config = dict(
    encoder_arch='convnext_v2',
    model='model that predicts escape time at each pixel',
    dataset='views of escape-time and Newton fractals',
    train_examples=145000,
    image_size=64,
    crop_scale_min=1,
    horizontal_flip=True,
    translate=0.12,
    cutout=0.25,
    encoder_isotropic=False,
    encoder_norm='layernorm',
    encoder_activation='gelu',
    encoder_moe='soft',
    encoder_drop_path=0.15,
    encoder_num_experts=8,
    encoder_moe_every=1,
    encoder_expert_mlp_ratio=0.25,
    encoder_slots_per_expert=1,
    encoder_shared_expert=False,
    encoder_patch_size=[4, 4],
    encoder_conv_stem=False,
    encoder_depths=[6, 6],
    encoder_widths=[64, 128],
    encoder_kernel_size=5,
    decoder_norm='groupnorm',
    decoder_activation='gelu',
    decoder_weight_standardization=True,
    decoder_widths=[32, 64, 128, 128],
    decoder_blocks_per_level=1,
    decoder_block='sep',
    decoder_attention=False,
    decoder_upsampling='nearest_conv',
    loss='mse',
    targets='escape time',
    residual_init='zero_last',
    optimizer='adamw',
    learning_rate=0.0016,
    beta1=0.9,
    beta2=0.98,
    eps=1e-10,
    max_steps=8700,
    batch_size=256,
    epochs=15.4,
    lr_schedule='step',
    warmup_steps=1740,
    weight_decay=0.08,
)
Rows from block 3 of the encoder of a small model that predicts escape time at each pixel, named by matrix and row number. Rows with one number within an expert belong to one neuron, the router's apart. Each number is 500 + 50 x the weight over its row's rms, rounded and kept within 0 to 999. All counts start at 0. Numbers have three digits each. After the name is the row's rms in percent of the matrix's.
After each expert's rows are labels from the 100 images, of 14848, where the router gives the expert most weight on average: "strongest on" is what is common among them; "colour at peak" is the nearest of a few named colours to the mean colour under the peak. Only what is clearly more common there than usual is listed. The data: views of escape-time and Newton fractals.
# router: slot weights (encoder.blocks.3.mlp.router.weight, 8x64), inputs 0-63
# up: expert up (encoder.blocks.3.mlp.up, 8x16x64), inputs 0-63
# down: expert down (encoder.blocks.3.mlp.down, 8x64x16, transposed), outputs 0-63

# expert 3
router.3 100:580461478576513544397556551586446387507486427510546508404523460550499466458532524562558510488475480477477560486545475466534500469520463478608389505496505479515635544444430528506521529528522510
up.12 127:456483546463579514586517545439481565492492618539501540524442581491550456595514487472490495509526603535516521490461503468544506544553538509493470454546515614507423486492531555617568505484382456
down.12 120:507524517437452459533565474479455538446508382509514505548521405530512574490505422457510603412493547493481517483567348549487596541546481536391522507488526555476479457576538491518499524519536547
up.13 117:516552540442586488530480537459465531506522594508507512485503550530608428581526485479509461498528607549499497482428561481512516495541561504449465471592480538482428473481517560635513535527351476
down.13 111:473492510461410416546545548544442533471497484459524479574462435563494494571516397401478554427519503536470579487581433509577519569592516552410534526438480548516453506567532480503495527480547574
up.14 068:533580449536603518611518573515451616477454574511533469485485576511555490547459506491569512479480532550562453465493444422534458495487513437583405465471520576498480488505505491611561494524436466
down.14 099:476525496450442549478590583530450529443462444540507553596476365535541515490440562457419504463538522471526484482500420580391546495490491444519485535506530461504480416468603501555505534567553525
up.15 127:539487553442498466484315523537569467501502457529422533485454486529544469498529507532486420567458507542467552556435528536557538513455510491376485423486496446507472584557542480491488534465597424
down.15 098:489490472514456460495438461503539452406474556439480446466506590472484514470551386439552547589497459467572563456511575419569568508421499531473453457509387531518525519521421556496487525409513473
strongest on: grey
colour at peak: grey

# expert 7
router.7 094:488512485522395484404448520414518472558497507567477521507469469503502520576555530482522503551475517267579441457522491505566578517503501523524548466526456544469487526550579553478508513481518521
up.0 100:458449581445483561587515500502434448503504492403486506487504471519553451538516489447450534474541465552526589519599524588488468539615515528451467549517588569557489536539550517512495529628489584
down.0 101:425582554445414465538440476487409531585503534465548486489519563514483468449549428456551582450425501500426558489513489449504583474534448421573480528475570542451446467396462495488504531414508506
up.1 102:439565415501497448492398539452504481404518544504416432521498552459514533456545501459408549485530460538492581461566533583435388544505437465539493525417536480544494584537513452505533516555543553
down.1 107:479506529475500525526352431492539500491548478502632455514551461521535558528495504478551552529477526519494555523515483444585557582580456577513455454484559522500481400346491493489531546459475535
up.2 103:500444550455556482478473575609486453502463514537476566500429547605506438467459573525509465562515507514479660521439483526493550448500546510418404453545520522535533505452510515543503597560459457
down.2 100:485505542502434454551524409391443484521521520404571560510655473468484499537512508479581431585539503461507561488560593479553479428502502445490509504434557501544452529526445425504490462442507519
up.3 101:477547535515487566561517392484456542515564471483583531487484470418545482448532367510446555476572540538573580522538550496447392502565529452506500487539582587513445466552465461545498507547471551
down.3 086:467500534460459428567466470447551562482478450516465449488477482532490526506505507499525554438550421461456554547504493423569526502456489453508410456442480486518450632352515494435515570447535614
strongest on: cool; sine Julia set
colour at peak: blue

# expert 5
router.5 121:456498517538502541571510476531508579468552470471495498525529500453521619529510390476428554427583509607538447459569489469423395493524475468512527535457478464451470517545493460436414388507550547
up.0 131:520469494469427439419455511530511416504432442502495519453491419592508447480535638564489437534451431403471564474461477460573554541483491514485483504457541435533546550509577553525560570505570479
down.0 123:548538499564577504488507475555437462533477568576545550545550560433514454514461561518401490525562470436573459447511565551437504445427459516495472501481494483431646522537419507443549421519479513
up.1 085:456508457530585568473571433459494528563499552533490449603497556542544552461461449534467521435459495550436508499506480494462479428496444418562532500526528527460447480491433385479369387463490498
down.1 079:402564542481529489467519522485538524563540447449523447472475351465477593508538505530612581470541525509470534551504444518563428596545503487450551515469519512495477491443477523539406567432467571
up.2 127:536480497457459465447463623552454453471483489577502544534486533563510352507569584527520441536470478504500557494483561540618581490486521580503427440539520513505476425511552579546541494493482443
down.2 109:549554484448441554581545497563437430578437481478415451446471476501469407564507475547410472533512486428534484511526473539482503527549449439459444439482460503378502566539409538524476516433574476
up.3 087:484567544599532560538566413502538464494514530475446441598547536501558556466517428491496483514570462521506425567480479606498489525518485524529526571535528456444524394454492406399428453524458522
down.3 106:433440505514547510502568553487542427534534494403568458396462460507567453524483436499471555468460458477539554441439488493475535546604467474510528529406537412520397548604515494560474461442511510
strongest on: burning ship; grey
colour at peak: black

# expert 2
router.2 093:496490479513434559476512462511515630503532474468514580583493526460490473497577484471495505467572516676506468538552503452533470454544538549423525487530547422483480524511537409440507398579550530
up.0 073:508454484524476476460505516552470332567441567522450487545509574486466486546498515548564519479492459583505585511538542511415560514596500521523411476480508459546487509452494483438422610424441498
down.0 112:580519489488573550493483370537544513527520561556474566530556528505497551552463566531469422546461477473514466613415600532522528453434477482483487438512508487499451477592511542409548393494478461
up.1 092:473549476533496554449545507513596449614459531510357533513505508567440474482514518545535493475441483447472459489505489451502476430523465477514560485630440442485418404528499404437463474478558535
down.1 101:479513501565596458459554494489522521624475473498589498540455485449560475539520568528449525454555518506526536537535518540482580475541528547466557553337489479536464635433494547489515496491444447
up.2 109:465486546512576519408508592423528444519479464534554514478560600524491492472498478494475392503509395446517563546504552514503494559460458540533434571327520489605501482474523504466506545508495506
down.2 097:497517562497551490469473430578567489524447572582496524510381486525552493588566512593454496529591510463435524560504546508560569548450521468446503511574500499502415556616507506442509445554537490
up.3 092:556490453559425523512518462540482509387548450437563462524515460500453521380491459499581572513426491517450424463512476577449537540426506443560527604483460584471461415454451516491480558507492457
down.3 093:463530493555577483501445470560513502444507522569500572476596508533480487608510484525434454481463485473499508607447610499478495570448483509531557509559438537570502559620543453461485444503408423
strongest on: dark
colour at peak: black

# expert 0
router.0 122:471578485496338544553552501411511580481522515525504511543508448448538545527525449487511571434468543525528506430495575468478587444494562461515567559467553556408474524528547421500466451580523535
up.12 093:500501448512492479429593498549539463496520584493554511388582564470437511537526477536550512507571484530406516495452407577421548547491488481485491532512554559569399527423457527454479508549481606
down.12 106:586541499534475554395518509576502471484481471477465553578396470518489472513461574508474490546467530543462573540488564438546443437482594473484493457437400539563421561566451476520449467594504540
up.13 100:418518544475467439511399565570511542511558396537473532509487574554461507399589437493457498542555442549470533490422531549495460494441475466386450441554570506475504493566498495466433547528530453
down.13 100:454395569484428451496502477446526527560453541515531404501519473482432551515554454530556486554519464500445432475407462522445512537466452524562464483430552499459602420385451503477541594450478516
up.14 086:474561455540599513511447544538519455483511566518520496551507503439561507602435512477551459482496440534470552589495445525472454542533414470515542510474389422652427479499441504433489540470465453
down.14 112:551522541529584518528520516538474533533543509539461622482497495423489472515506584559516450494453513489551489648481594535437442546418501502555539487473484447453488552619526523496556404530450547
up.15 090:533534475496563423480538559530512427463536440536489452523491635501562596531482487504414433541544461525567475496561492587510441596484465496526578537438453467590541445469466438490478422462489534
down.15 095:395481490460438505536505484540576552486542487572535527522503459523416518414585509504558516565494388515478527556525564461591546560479534572534588463572560448590468508590520467448480501468508525
strongest on: grey
colour at peak: grey

# expert 4
router.4 091:510486563499623523499392497576522465530497435506458542545507486480552521560488539498476498613560446598453544572478436551530463498492477556483523553509473412606527477516591591461455450473484525
up.12 107:524447529504391458499472468520528484475494455520516429371551498527502446497512547437506443516484500480484476523579456468464411492570470443412422432510587481368622530531496569526517527481482520
down.12 111:547562520452379423483494486470500458519484485504479569588434479441411462530541557507491477515505537524459474451559536604520550440624584547553497409469539488460578455471559470500528425483529503
up.13 076:454529508577548480546520405428465504543535552445527472505471563484478530544452399476453415492579494556572532484429519507445453530533457566409555652579460495504449501501546516437500531513471468
down.13 088:479472484483512414538500575554397534469529431532471509472518453492472515489521408405620491455462482537451544466411461434575552506478541413575493604465585517511498577460480526508535534491564474
up.14 100:551580408532449466404488552477570516549485601507574488428562412490537536449564527489522500539480493446476498531359498507501445500466556488462609512583498501488443516524454441488578555495527482
down.14 094:529475496492513494464500431526558455549529398501474482538429563533507588553415520529483460584531472443474433465425539523572585554525523469483594478389493535514488462452539521468638499562452508
up.15 096:498499546462515556495470432487511409582469488483408487545540492497547529545502424499504535459541458568485521554624551548495449571477417517586434578545497482532542582562498528410418423472474528
down.15 091:508462526560374438573457539532469478546447445510630521479431457447485564523539468446530578443493515538465547432586432491522539512451510484450460552554505471454557410497542533499457522560520587
strongest on: earthy
colour at peak: brown

# expert 6
router.6 079:485489499473529540616526466443537556473521442517512514528546479482575548571540442479429492455575566547581433450515535465444466554600516460535572531426547490470440547532499492445446393582523563
up.12 111:509581446549536593521555506574479577491561557492511491563511514448556531519520368530592527513542619608492479480469468471443462435451523489514493446527495467539414445441424502545485468495448508
down.12 113:519511560512499524498533563502439498494491486550420500558564507524537480503386513535454425500575538581551399504481529487474430503431476515459452423571438521453601525555594481459472433597447448
up.13 099:486531443525497337423538420524492448486467506553569506496540439609421477493482530538489578471464510447446514507465543567499575494395466545548460549514552542569567440514516476473506559527554466
down.13 098:588449500482532562457589566518439472454543513532465449524454541453507398504441500500514550477491571607555481475477438524531517459372552506469533441504516546511556594414480521536516415554425497
up.14 110:463568463480592602596612462504485562551532483514488509610448486534492469510552466501530621402489539560520510437490539542499530517484556514481499539438541552575518445513488423422512526552449488
down.14 097:489448428508546465507579502532506374507507560456519520405560515488527438562464461453454566396487481521523540565513474495478443446379448440541480517539551491595500568525529570566483459456515438
up.15 103:474486481500533464437602527557485491496462527456502554456581580523477487418485465492477459366535467536485448428541457393531496494560504531590546432465421443427462436531509429546555567523517479
down.15 095:465515507477505481380543461542513492606457447536487521483453419455512469569567423443509513375475538467552487532559489581515465516522534468445575425593438524414466558468459516512579466492466464
strongest on: burning ship
colour at peak: black

# expert 1
router.1 092:531424522516480460472457558499513468537461595554538548532455488578556467507535597513656498574477481481460557519467538503528575479458509539484472504551562518535508500419534535542592514514352474
up.0 087:477539407572459475482483418580529475446515535484655450498546411405538563503433495429442537475520461460537527540563479541473502495501540434461499551549597545482455477505457454473456496430438497
down.0 090:518376501517430521516534524562472521407533524489450466489555481471601436504575456450560579490481540439445529531491403482532509552531577535363510498467488461545412491449565471517570529488529518
up.1 090:482432557519472474612561476473532474575398473518418533542463539436450546543492543487315479539574455476525527447570553495529474549451487517489454540538530516521465502517556539441517440529561520
down.1 098:533552520507492559515549483454578473622621509535519511481563500474486539467361647511531462527503525530499560553496501532473565492494471419474425489428559464479481551601524483492507531506469449
up.2 101:506501475501468439433557482475515364540430557548443468493494466532482497476487514529657450504424435468466612502476464538456542478509476499482502494569578536591501423470438459438484565484451452
down.2 100:456505491500535534471511507513552422651487455515523515492530508422440514465559479552295484450472481511502484413516544507502455466504436405556452538459528484513544553560478517513447455528556470
up.3 104:538627495470514534532563511442408520383491603450488439461491561458431487458452463433550521458500529556500544549511594472495493522533484519517507497539469640556469494514491530526514521577404470
down.3 088:514443449440544394496508542524486594418407434315497454450478504519433602494564504476548537463524512512444488512538481539489546499536541521474533614441448533522500499473469503512478543490540492
strongest on: pastel; Newton basins of three roots
colour at peak: white